A small sound classifier, trained from scratch: soap at rate 0.0014, 25.1 epochs.
Rows from block 9 of a small sound classifier, named by matrix and row number. Each number is 128 + 24 x the weight over its row's rms, rounded and kept within 0 to 255. All counts start at 0.
After each channel's rows are labels from the 100 clips, of 14976, where the channel reaches its highest value: "strongest on" is what is common among them. Only what is clearly more common there than usual is listed. The data: struck, bounced, scraped and rolled objects made by modal synthesis.
# conv: pointwise conv (model.blocks.9.conv.weight, 256x256x1), inputs 0-85

conv.210 [ 80 105 127 128 138 101 133 140 155 188 123 134  98 135 132  82 137 143 161  90 160 191 114 136 152 100 129 114 162 106 112 188 119 126 191 121 135 122 112 127 136 140 112 122  94 106 144 149 124 132 160  82 144  80 148 125 140 139 112 127 137 120 126 136 127 145 143 127 115  98 131 129 146 107  95 110 172 139 115 175 141 109 111 108 131 147]
strongest on: round plate; small

conv.202 [151 104 154 183 116 123 144 107 131 145 163 114 110 152 120  93 146 128 169 180 142 156 135 121 124 138 113 105 105 133 116 165  97 151 161  87 158 151 162 121 150 104 112 105 183 160 149 142 141  94 112 131 171 128  89 111  97  97 139 162 156 119 131 138 114 137 147 140 135 156  98 133 119 105 124 142  89 108 134 124 116 146  86 151 107  86]
strongest on: striker: soft; bouncing

conv.252 [113  87 171 129 211  91 135 115 121 145  99 113 124 160 127 118 102 117 130 175 150  47 142 116 134 163 134  74 136 155 126 119 156 144 136 109 124 106 151 110 109 138 148 114 164 115 176 128 136 105 111 138 118 112  51 128 127 104 166 127  93 129 125 130 128  78 143 109 117 101 155 131 138 138  90 117 109 127 162 110  99 156 123 116  98 161]
strongest on: repeated hits; clipping; text has "clipped"

conv.70 [106 131 105 121 155  56 120  94 137 138 142 106 147  99 165 115 122 135 161 141 139 139 152 100 173  92 137  84 122 118 108 131 118 161 104  83 157 124 155 177  93 131 131 104 101 113 118 110  95 147  74  86  88 134 125 137 117 103 152 127  70 145 106 146 128 135 128 134 151  94 114 114 135 122 127 145 159  95 119 144 125 172  81  98 118 109]
strongest on: string; small; rubber-like damping

conv.216 [135 115 100 121  90 125 143 157 109 117 120 125 164 156 130  64 123 110  72 109  95 175 130 152 157 120 178 122 123 159 152 122 146 114 145 138 139 162 140 128 120  74 135 142  97 147 141 125  93 158 108 103 133 135 191 142 147 136  74 125 118 132 153 130 159 104 151 146 129 108 136 129 110 114 107 132  57 142 128 114 107 151 121 158 113  98]
strongest on: small; repeated hits

conv.212 [141 131 141 127 126 114 110 142 122 125 142 172 115 117 121  83 107 144 180 158 136 122 125 101 145 161 158 144 118 141 124 127  85 119 139 133 121  75 125 103 124 137 122 155  84 127 152 139 133 120 120 153  93 105 138 134 119 138 123 136 136 104 122 170  87 103 111 159 117  98 138 143 171 146 140 150 127 157 169 155 134 147 122 166 127 110]
strongest on: closed tube; bouncing

conv.107 [156  79 189 134  96 117 108  91 113  94 131 121 131  98 136 134 108  97 121  95 129 107 171 137 125 129 148 138 120  93 123 145 112 147 137 108 146 171 108 122 132 136 136 100 122 136 136 118 143 115 106 142 192  98 151 101 118 118 141 131 162 140 124 114  99  82 105  92 121 106 135 116 132 122 138 114 161 136 140 142 135 119 111 130 148 105]
strongest on: striker: soft; steel-like damping; shape: round plate

conv.157 [121 124 106 131 154 139 125 133 124 120 117 133 116 133 120 137  99 116 112 117 138 124 141 138 136 162 112 126 121 143 124 221 100 156 112 120 134 116  95 126 107 143 136 133 143 135  91 153 150 110 124 141 139 136 158 127 153 114 146  80 135  94 143  88 118  93 142 167 139 176 159 140 128 136 140 154 133 150 149  96 144 132  96 126  88 139]
strongest on: clamped rod; repeated hits

conv.48 [117 130 138 131 165 164 126  99 186 116 133 115 142  74 108 112 141 161 139 127 110 110 157 120 143 154 110 100 131 124 115 151 105 117 143  88 134 101 102 116 113 131 170 134  65 152 135 133 104 144  89 100 150  89 118 107 122 143 131 110  92  96 146 132 178 132 137 132  92 153 131 104 137 123 103 114 195  98 121 116 129 142  85 108 101 122]
strongest on: action: repeated hits; text has "noise"; string

conv.47 [110 111 103 152 159  99 125  89 121 154 127 121 103 140 135 136 114 159 152 102 150 155 112 161 160  78 143 143 154 129 126 146 112 145 143  86 121 161  94 155 129 160 125 117 115 140  96 136 139 104 102  98 113 131 149 130 173 116  93 146 135 120 128 111 135 128 157 108 106 141 149 110 103 138 123 107 159 114 109 129 150 143 133 138 124 109]
strongest on: string; repeated hits; bar

conv.144 [174 173 126 126  95 148 127 150 139 113 112 124  99 144 136  64 120  74 161 139  81 118  82  95 126 132 155 139 156 140 134 157 128 128 154 109 129 137 134 119 114 155 139 129 141 145 177  70  84 113 119 136 126 146 126 112 167  72 123 122  66 150 164 145 153 130 157 113 184 122 128 113 144 137 126 112 150 111 114 149 112 136 124 104 140 128]
strongest on: medium; round plate

conv.231 [150  99 120 156 128 106 155 108 143 110 105 136 110 135 146  93 111 104 127 140 155 116 114 163 114 104 154 132 120 151 143 143 130 150 128 133 129  94 113 113 164  95 103 146 124 106 118 170 131 130  92 124 156 161 159 125  97 129 113 174 126  71 123  95  85 151 101 146 161 107 139 123 135 160 112 152  77 171  90 115  57 113 114 127 125  89]
strongest on: clamped rod; one hit

conv.197 [109 111  91 114 136 106  97 133 141  94 139 129 157 124 138 103 101 107 146 157 141 134 176 163 139 130 148 100 164 110 121 137  96 112 124  83 117 140 145 145 120 115 142 118 130 147 117 124 165 132  98 101 143 189 162 140 152 102 112 179  93 119 169 114 148 120 142 166 144  83 120 104 141 119 115 151 129 155 135 152  99 159 122 109 157 112]
strongest on: bar

conv.217 [123  91 117 115 121  86 121 145 154 187 104  89 129 158 135 156  89 148 112 102 134 140 130 126 130 120 100 126 136 171 144  87 132 116 151  94 135  81 110 119 122 144 146 131 119 133 116 100 128 116 120 166  88 142 149 123 144  86 125 110 137 173 111 155 131 111 160 121 167 130 174 104 163 111 132 153 180 149 130 140 119 113 158 150 130 150]
strongest on: round plate; medium

conv.245 [130 120 138  92 166  90 144 111 134 102 175 125 126 128 117 145 119 143 135 138 113  83 172  89 181 166 108 168 140 115 133  98 110 132 127 117 149 139 120 128 125 117  94  90 121 123  85 163 134 112 142 177  95 199 140  93 162  86 150 139 150 134 135 104 103 126 106 147 143 125 149 134 120 128 116 114 161 133 118 168 138 185 141 129 119 114]
strongest on: bar; plastic-like damping

conv.253 [127 176 117 104 127 114 136 125 139 115 112 129 155 121 135 127 128 137 147  95 117 140 141 142 121 157  93 145 123 166 141 132 116 151 123 122 110 100 130  97 109  68 154 105  86 131 190 134 150 168 144 104  51 174  94 138  73  95 159 124 134 127 122 130 134 133 109 122 103  95 117 112  71 100 129 138 116 223 130 120 106 132 152 126 190 142]
strongest on: rolling; hard striker

conv.89 [132 153 110 175 142 137 130 112 126 169  66 164 105 110 151 112  94 160 105 157  93 123 161 158 155 132 114 167  74 126 130 135 100 136 141 169 159 103  90 151  90 139 128 112 110 110  98 142 135 110 135 133  89 148 145 106 125 118 120 137 157 119 102 128 126 156 107 183 125 161 156 130 127  97 127  92 117 149 123 129  87 142 157  81 141 143]
strongest on: hard striker

conv.138 [140 146 138 138 161 135 164 109 132 152 133 135 128 120 123  89 106 150 142 142 122 138 171 135 122 118 158 144 152 111 132 106 152  92 129 123 104 168 139  91  84  76 120 167  68 127  49 110 133 122  92 113 126 137 147 161 145 135 128 100 129 133 105 129 118 112 114 164 170 127 114 159  97 181 101 154 116 157 134 132 109  97 161 114 102 151]
strongest on: large; clamped rod

conv.153 [121 123 147  75 141 138 108 129 123 168 170 127 137 136 181 125 178 121 154 113 141 100  90  86 153 119 143 142 167 116 129 114 111 161 118 125  84 126 127 125 157 117 213 147 142 160 120 107 148 134 104 100 115 153 143 131 126 127 137 126 137 132 144 121 118 100 122 106 106 108 110 126 163 165 102 137 159 146 138 125  63 132 135 121 146 136]
strongest on: hard striker

conv.158 [ 80 150 115 160 102 161 124  87 120 144 174 142 158 172 108 120 141 183 158 125 146 115 152 108 125 136 114 134 140 169 140  72 146 121 109 113  87 156 135 114 145 143 151 141  88 137  82 116 123 108 139 168 138 118 128 115 150 120 101 175  94 158 134 150 139  99 159 141 145 147  99 140 102 149 134 140 172 156 142 126 151 105 108 106 108 104]
strongest on: ring; striker: soft; repeated hits

conv.225 [143 138 170 139 139 124 152  87  84 108 153 103  93 135 110  96 142 166 135 128 158 110 117 115 123 165 213 109 118 122 132 128  96 122 135 127  64 121 164 143 125 133 182 147 151 132 116 133 109  98 106 137 149 107 136  92 123 107 133 147 117 104 153 165 145  85 130 162  90 148  73 121 156 141 144 145 141 164 144 104 112  95 134 159 117 126]
strongest on: bouncing; ring

conv.239 [100 154 147 160 136 168 147 139 149 113 139 137 137 116 141 154  97 139 146 105 149 133 114 147 110 129 150 115 126 154 158 113 112 141 109 112 139 143 128 105 106 108 134 154 111 110 118 134 106 110 100 119 159 118  88 132 159 122 106 157 151 128 140 124 143 172 171 100 146  77  91 162 130 114 139 157 132 148 120 148 187 134  99 120 122 136]
strongest on: size: small; ring; round plate

conv.224 [131 133 120 152  72 127 138 109 113 151 109 133 119 128 169 161 136 130 177 110 151 145 106 134 147 113 146 135 140 146 139 145 104 116 148 132 121  66 124 114 125 144 166 105 136  93 165 135  91 139 147 103 153 143 146 156 141 103 134 160 129  98 154 145 162 135 181 164 137  83 169 106 152 115 163 111 158 153 127 120 104 114 104 150 154 137]
strongest on: plastic-like damping; bar; shape: round plate

conv.80 [184 135 163 136 102 121 140  91 129 146 158 120 116 126 163 157 126  85 103 125 118 156 131 202 118 179 115 142 128 140 154 146 157 154  84 125  82 154 134 106 121 150 121 131 190 133 147 147 167 122 144 119 124 148 175 130  97 113 129 148 136 130 114 112 135 136 131  97 115  92 168 140 142 144 126 153  97 115 140 128 124 117 131 159 102 108]
strongest on: scraping

conv.31 [ 78  69 133 131 121 143 155 154 127 127 142 119 117 148  89  99 140 137 165  84 137 141 107 143 104 114 127  96 154 132 163 112 126 122 124 127 140 123 124 132 139 121 138 172 119 120 118 124 153 105 139 177 134 101 111 169 128 140  91 104 108 120 109 173 127 129 144 118 118 128 157 145 130  86 107  96 120 148 101 126 113  90 154  90 127 134]
strongest on: ring; plastic-like damping

conv.159 [101 119 133 165 140 169 107 103 125 139 132 106 107 147 156 131 123 106 144 149  75 100 129 120 129 145 146 150 116 177 106 140 153 143 120 127 153 124 124 110 100  79 176 125  97 115 141 109 102  92 127 127 106 133 150 109 112 123 115 161  83 111  99 135 139  90 142 130 117 116 136 111 101 135 136 134 157  91  77 140  81 123 136  92 103 142]
strongest on: round plate

conv.60 [116 113  99 143  94 172 105  99 132 137 143 104 111 113 129 126 142 119 143 120 134  49 155 123 142 169 184 100 170  91 125 145 100 155 111 121 113 121 118  95 140 141 134 132 138 131 122 131 141 131 127 157 132 145 124 154 116 101 116 109  74  94 126 104 144 103 136 127 136 163 102  95 140 152  98 109 150 153 131  94 111 110 134 120 108 122]
strongest on: clamped rod; repeated hits

conv.219 [139 133  75 117 129 149 127 130  91 164 131 129 141 207 128 164 135 128  56 128 110 124 137 153 155 165 150 140 108 156 103 111 128 143 144 105 142  95 160 149 123  53 113 139 119 109 116 121 112 128  89 126 118 126 112  92 121 141  93 141 102 123 127 119 179  77 116 124 101 132 142 131 129 139 112 137 131 110 122 134 109 112 135 150 127  80]
strongest on: closed tube; bouncing

conv.167 [141 128 130  88  83 124 135 140 151 144 131  86 113 168 146  96 138 129 141  69 138 126  95 103 117 107 127  74 119 108 185 172 112  93  98 118 143  85  98 121 137 121 101 136 137 157  92 102 111 126 146 143 172 137 137  87 177 149 145 146 165 108 110 152  94 139 149 134 139 138 133 113 152 117 139 105 164  61 142 100  96 148 168 124 112 120]
strongest on: ring; size: large; plastic-like damping

conv.209 [138 147 135 138 121  85 117 134 124 121 105 144 111 144 104 112 148 133 102 155 126 156 141 178 142 114  72 107 119 108 113 111 103 114 165  99 117 117 113 144 104 130 134 112  82  77 120 136 154 136 115 109 144 116 148  91  96 108 156 142  90 113 122 128 125 107 127 128 126 156  67 131 119 138 111 136  72 118 126 154  93 125 109 131  66 125]
strongest on: scraping; clamped rod

conv.34 [143 136  96  81 151 110 147  98  76 107 136 124  85 128 167 100 114 112 131 136 115 102 102 135 101 154 108  96 131 125 147  95  89 143 129 120 126 164 135  85 134 141 119 159 111 153 161 126 111 118 106 115 127 101 131 156 125 122 136 174  98 114 149 101 177 128  86 140 112 141  85 125  79 121 104 173 143 108 150 114 134 185 159 105 111 158]
strongest on: medium; bar; repeated hits

conv.100 [ 95 121 168 118 132 134 117 118 132 120 128 105 107 119 109 165 152  81  91 142 132 171  90 120 106 137 129 128 161 109 155 129 149 102 135 119 159 101 113 108 130  75 132 145 139 116 150 114  91 111 107 130 104 116 137 126 108 136 181 129 138 123 119 113 113 122 122 112  71 162  82  82 113 116 193 117 129 103 123 161 128 134 132 114 155 181]
strongest on: clamped rod; medium

conv.131 [ 93  86 132 114 155 148 143 108 106 164 119 120 155  93 139 131 129 108  97 142 108 126 138  95 142 107 207 138  97  92 142 128 151 151 141 139 115 214 120 108  89 111 199 130  94  90 130 134 138 159 126 121 123 132 143 123 137 155 138 131 118 205 110 116 128 113 109 116 160 125 112 107 118 116 117 151 109 115 125 117 135 128 118 173 137 102]
strongest on: medium; rolling

conv.193 [111 157 123 151 143 173 100 100  95 189 117 143 134 164  86 148 117 128  81 121 124 182  92 114 107 189 173 118 101 101 134  88 158 100 120 147 108 110 141 106 136 132 161 121 141 130 130  94  95 140 155 125 151  91 152 126 151 103 108 124 134  68 149 120 122 125 124 131 151 142 101 110 136 127 138 130  96  76 131  98 107 148 112 161 149 133]
strongest on: medium; bar; repeated hits

conv.133 [125 143 150 102  77 156 168 129 104 121 139 106 105 119 113 135  94  97 153 129 135  84 131 141 179 151 153 133 147 139 107 128  87 144 122 134 145 114 122  99 149 138 145 138 156 112 170  99 137  88 121 178 172 110 101 111  99 122 105 128  75 123 125 161 121 114 121 105 118 147 164 114 138 134 154 141 111 144 119 144 109 118 119 181 106 110]
strongest on: small; ring; bar

conv.36 [117 150 158 104 146 132 148 129 137  96 145 108 136 131 149  59 109 180 111 114 113 108 143 102 108 147 157 149 126 110 125 119 124 116 142 118 158 104 160 163 128 171 157  88 122 107 123 158 125 118 150 126  82 131 167 138 149 126  93 103 138 131 131 140 108 166 187 119 111 106 169  92 125 143 113 120 223 114  95 162 114  91 140 152 156  94]
strongest on: large; hard striker; shape: ring

conv.246 [ 88 170 144 144 121 135  82 113 114 107 154 126 120 116 120 121 118 108  84 151 137 117 140 130 121 125  74 161 105 141 136 130 107 138  91 118 112 127 132 103 146 101 197 130 132 120 101 135 128 101  85 112 126 134 119 159 119 106 133 113 186 123 101 134 148 113 181 100 149 140 129 136 101 126 116 107  92 128 146 117  97 178 127  85 108 128]
strongest on: bouncing; string

conv.27 [146 102 127 136 116 170 100 135 149  83 136 113 143 120 150 166  95 126 144 132 117 129 143 114 146 138 113 128 124 106 144  97 104 129 115 137 162  74  98 125 143 109 184 160  89  81 117 114 131 118 152 167 125 171 117 135 108 122 132 148 133 143 126 170 134 130 123 110  96 146  94 140 121 128 174 168 114 131 103 194 113 101  99 157 124 142]
strongest on: plastic-like damping; square plate

conv.74 [111 146 147 138 135  95 132 121 156  80 130 119 111 112 110 129 108 120 157 109 144 139 129 153 149 146 152 154 114 232 120 121 142 133 107 139 134 132 132 137 118 143 131 127 147 112 182 160  92 125 103  95  89 135 100 103 181 127 111 155 116 129 142 168 116 103 138 118 102 100 131 106 155 101 102  97 167 121 141 135 147 121 136  90 182 111]
strongest on: scraping; plastic-like damping

conv.172 [124 125 180 153 129 113 122 138 124 118 142 127 128 114 145 155 138 133 100 120  91 145 133 193 117 116 103 118 128 107 123 105 134 118  98 128  96  99 120 108 122 161 147 144 127 116 130 127 159 147 105 139 116 110 103 115 120 124 165 127 162 111 128 143 128 123 123 120 133 152 162 144  71  90 142 117 107 126 118 138 131 120 107 189  75 117]
strongest on: scraping; hard striker

conv.188 [114 114 157 150 104 143 130 123 149  99 162 108  80 145 116 119 118 121 138 121  85 132 115 103 146 150 139 137  98 102  96 123  99 159  94 118 123 127 105 123 108 136 107 115 131 105 122 134 102 107 154 197 137 171 131  79 138 132 145  91 140 101 129  91 119 152 139  95 121 125 160 132 117 102 157 142 142 138  85 143 150 151 155 173  84 132]
strongest on: small; bar; membrane

conv.55 [107 139 110 105 108 160 119 158 144 108 155 152  95 152 133 186 127 128 112 130 112 133 111 153 127 143  62 132 145 146  96 174 122 129 142 129  84  98 118 127 150 168 157 136  94 119 148 146 145 148  68 102 114 128 142 101 135 122 152  94 129  90 112 132 113  99 175 135 121 114 131 112 107 137 141 170 133 118 105 145 129 132 133 163  77 118]
strongest on: clamped rod; large

conv.185 [160 137 133 134  64 152  90  83  60 104 150 164 138 189 120 140  93 145 198 152 119 159 155 137 109 157 147 138 108 121 183 103 149 179 118 133 156 141 172 123 119 132 110 121 110 161  84 145 114  80  84 113 136 121 161 156 168 106 154 101 178 120 120  92 112 111 147 111 155 121 138 170 167 147 147 146 116 145 104 138 101 131 127 103 118 169]
strongest on: closed tube; medium

conv.30 [149 100 111 129  76 121  80 102 118 156 146  97 129  71 135 138 149 123 165 145 137 130 129 130 122 126 101 117  99 132  88 127 125 111 132  93 103 160 144 123 152 132  57 112 172  57  99 110 213 176 178 149 131 144  98 145 116  93 137 127 122 108  95 142 140 143 114 141 104 166 104 106 135 131 129 126 145 101 159 118 154 107 149 157 130 116]
strongest on: scraping

conv.125 [101 183 136 139 101  92 128  84  74 116 129 116 100 125 123 132  90  99  98 144 148 110 129 153 112 145  86 123 103  87 127 121 109  88  89 134 141 181 133 146 150 102 203 125 134 131 159 127 101  87 128 114 116  95 165 145  80 110 165 131 142 116 123 138 121 119 104 108 132 155 113  96 109 144 121 110 122 120 157  98 159  97 123 110 106 167]
strongest on: bouncing

conv.187 [128 135 146 153  93 112 118 115 115 153 142 121 190 110 117  95 145 131 136 137 136 125 122  91  93 112 112 130 145 136 104 113 108 121 111 129 123 109 205 105 116 104 157 124 115 147  96 110 113 136  95 125 155 133 160 162 161 129 116 122 146 147 147 117 191 127 105 115 138 140 164 129 126 154 147 147 121  91  90 157 128 106 108 126 121 149]
strongest on: rolling

conv.242 [ 96 126 135 107 105 121 192  99 141 120 113 144 101 125 170 134 153 128 143 183  76 125 117 104 114 119 120 156 161 117 142 137 107 135 127 112 156 119  96 163  79 129 184 108 143  97 158 131 121 138 135 136 127 129 154 142 140 114 136 144 126 134 148 146  86 159 123 156 113  93 142 122 145 136 104 130  88 152 127 168 173 160 117 115  96  88]
strongest on: hard striker; square plate

conv.222 [161 158 120 135 103 132  85 149 144  96 152 152 103 137 117 155 114 138 105 156  84  92 128  99 144 118  42 137 135 111 140 116 112 104 157 118 164  97 126 114 147 144 172 129 155 136 138 136 125 131 126 141 185 116 137 154 144 113 111 115 142 130 123 129 143 106 134 136  91 137 104 150 145  98 138 137 132 128 119 111 164 117 144  85 145 170]
strongest on: hard striker; bar; shape: clamped rod

conv.127 [141 117 142 123 116 143 135 119 129 170 112 145 125  78  87 103 102  89 110 128 116 140 171 168  99 139 112 152 112 154  70 124 118  84 128 108  96 119 107 133 163 139 116  95 122 128 125 111 113 137 117 161 105 164 168  64 139  92 116 106 147 145 105  90 125 160 108 127 148 121  86 163 147 141 139 161 150 110 101 145 166 150 173  96 145 127]
strongest on: plastic-like damping; clamped rod

conv.146 [177 128 131 142 154 114 163  83 129 145 141 130 104 151 138 168  86 156 110  97 117 102 110 132 143  97 106 109 112 125 133 149 127 120 118 174 142  79 128 114 103 104 105 147 140 137 145 135 144 185 102 120 163 134 117 104  60 182 100 154 129  98 157  71 144 135 124 154 176 142 108 162 105 107 120 127 130 126 120 108 127 143 142  76 125 126]
strongest on: clipping; text has "clipped"

conv.106 [155 125 127 172 128 148 140 141 115 141 141 124 129 116 156 175 137 143 107 154 138 151 126 207 125 134 145 145 110 174 151 150 132 136  98 109 186 150 126 116 107 104 110 113 112  95 120 123 117 112 113 136 119 123  80 138  80 141 113 136 167 177 109 113 132 182 146 145 153 131 142 125 110 108 116 109  68 122  97 111 118 151 127 128 108  98]
strongest on: scraping

conv.51 [168 137 102 157  99 173  99  92 112 187 115 117 170 118 131 135 109  84 103  98 104 167 120 141 116 111 134 117 139 141  91 154 165 108 169  98 120 146 173 104  99  68 130 133 143 143 137 107  95 109 128 133 206 140 147 158 114 121 121 161 143 122 165 120 167 143 152 123 172 137 151  98 130 122 151 105 109  95 143 120 122 117 151 149 125 118]
strongest on: medium; repeated hits; bar

conv.33 [156 125 113 110 141 128 130 159 117 154 120 172 139 159 143 123 111 169 137 113 161 147 159 159 116 171 148 142  56 151 165 133 126 114 108 144 104 121 103 156 101 166 132 185  76 119 128 134 130 154 108  94 137  92 137 115 115 140 143 149 106 104 173 160 117 133 117 115 121  88 118  97 124 113 142 124 147 105 107 124 108 113 147 131 134 154]
strongest on: closed tube; striker: soft

conv.164 [149 160 125 113 129 143 128 182 135 112 105 148 136 118  88 116 101 127 149 120 121 167 110  99 133 129 124  95  94 132 114  97 140  98  97 116 113 191 127 130 107 131 154 133 152 110 126 120 125 139 117 124 177 141 150 117 120 110  66 121 169  98 105  84 107 186 106 136 161 126 149 114 146 116 126 116 196  75 112 132 190 149 137 111 112 130]
strongest on: rolling; clamped rod

conv.227 [143 134 131 148  92  94 144 107 124 181 130 109 116 123 122 159  82 142 152 124 148 139 160 143 143 131 125 136 105 140 151 107 121 136 101 157  89 140 148  93 159 125 106 138  94 121  99 145 132 107 130 136 122 129 122  99 116 130 135 151  99 109 147 129 150  79 117 165 113  82 119 104 116  97 110 148 119 125 152 130  97 153 100 140  69 114]
strongest on: small; clamped rod

conv.186 [141 125 143 146 132 176 111 100  96  74 153 144 109 120 129 123 144 126 161 144 144 139 140 140 105 120 142 135 148 179 129 156 100 108 122 115 128  93 142 139 112 106 131 160 141 132 134 112  94 126 140 104 164 143 147  96 108 159 113 114 127  92 144 122 142 121 104 109 128 128 121 125 137 124 155 132 122 139  98 171  53 123 150 115  68 130]
strongest on: bar; large; steel-like damping

conv.151 [114 159 135 155 107 128 117 160 159 110 129 118 141  93 146  97 151 110 149 116 136 141 162  62 106  95 158 118 150 111  97 143 114 119 160 151 131 138 156 108  94 115 164 144 144  78 152 155 125 156 139 117 193 139 112 128 134 133  99 122 118 128 147 113 168 154 121 149 117 100 141 125 123 105 131 120 159 134 148 158 117 124 135 119 113 131]
strongest on: hard striker; rolling

conv.114 [151  98 156  88 134 119 147 131 120 151 112  90 131 168 118 149 114 102 135 132 118 100 156 135 142 119 156 111 126 117 162 183 106 121 147 113 125 134  97 116  72 106 138 106 111 125 129 132 109  78  93 104 168 122 113 108 124 108 118 141 147  91  84 154 103 125 137 106 100  70 138 139 127 139  96 103 125 162 149 147 108 104 123 117 126 117]
strongest on: repeated hits; plastic-like damping

conv.105 [105 112 142 143 127 160 125  97 137 124  89 153 119 136 147  82 153 147 137 137  77 142 122 119 143 175 153 106 125 153 127 131 123 123 104 126 132  66 110 122 142 143  96 137 176 130  94 126 115 112 144 166 107 134 164 122  94  91 124  99 161 121 133 131 116 107 106  82 131 114 137 128 152 175 147 109  87 133 116 156  68 138 125  87 123  92]
strongest on: bar; large; plastic-like damping

conv.10 [103 124 114 147 129 191 114 132 115 139 144 116 112 156 111 142 111 132 141 122  85 136 134 156 136 138 173 133 146 167 137 145 124 119 136 147  84 130 119 114 169  65  91 142 178 117 107 139 143 138 135 142 155 150 158 116 139 110 143 135 146  76 136 169 126 125 119 126 125 158 132 129  95 141 119 129 174 100 135 107 122 106 108 128 127  76]
strongest on: scraping

conv.38 [129 126  93 116 131 103 127 143 119 129  73 116 115  91 110 145 120 116 134 130 121 101 112 147 117 117 157 158 153 163 107 141 127 144 136  88 119 156 145  92 116 152  86 100 131  93 121 126 155  93 130 116 103 124 100 127  95 131 124 115 131 148 106 119 108 156 119 158 153  98 124 154 130 124 148 138  56 176 132 135 162 150 149 122 123 113]
strongest on: repeated hits; medium

conv.66 [146 164 114 175 127 113 120 102 147 135 156 161 128 157 128 136  83 142 167 133 141 110 173 131  78 113 108  87 130 148 156 103 191  96 102 173  89 121 154 133 112 147 139 120 126 138 113 156 129 120 144 142 149 154 159 124 136 132 134 100 146  85  94 152 104 143 111 150 170 121  96 114 122 122 135 119 133  73 160 145  99 170 148 103 158 155]
strongest on: bar; medium; plastic-like damping

conv.58 [130 127 118 106 102 155 168 112 122 127 109 146 112 157 121  99 155 108 156 139 134  94  59 155 133 134 138 127 117 137 152 170 163 132 149 165 124 142 105 142 158  90 147  74 152 123 128 151  89 132 120 122 127 122 127 113 139 155 126 109 121 121 113 107 113  65 120 178 138 189  98 122 146 117 122 188  90  78 117 144 118 131 145 136 128  92]
strongest on: steel-like damping; bar

conv.128 [146 113 137 186  98 124 103 120 138 129 165 140 133 136 130 100  87 165 131 144 119 173 101 121 160 147 104 114 140 116 116 135 119 144 171 107 106 204  92 122 122 118 115 105 123 115 114 134 101 128 138 104 119 121 111 112 146 127 112  85 114 144  91 138  96 141 126 134 136 166 134 140 135 109 102  68 144 163  94 125 143 104 163 114 126 121]
strongest on: large; repeated hits

conv.229 [134 100 174 113  91 130 135 136 121 149  94 117 107 163 102 158 125 121 151 150 124 157 110 121  97 138  82 155 117 141 124 129 127 126 127 166 204 143 128 118 118 126 185 111 125 162 149 153  97 121 145 141 110 136 183 142 129 111 147 141 149 109 116 150 146 104 113 127  88 101 161 111 160 126 159 143 155 125  95 101 139 111 132  98 109 190]
strongest on: size: large; scraping; round plate

conv.83 [122 117 144  85 153 142 148 158 116 109 129 117 131 130  98 144  68 141 135 146 138 137 152 126 147 113 118 124 150 101 119 118 138 118 143 118 122 129 104  83 123 172 126 137 148  87 155  76 111 120 139 121 113 112 115 137 123 108 126 109 121 123 117 144 125 173 118 109 124 124 122 131 168 161 170  95  62 143  93 135 126 135 127 173 140 122]
strongest on: small; repeated hits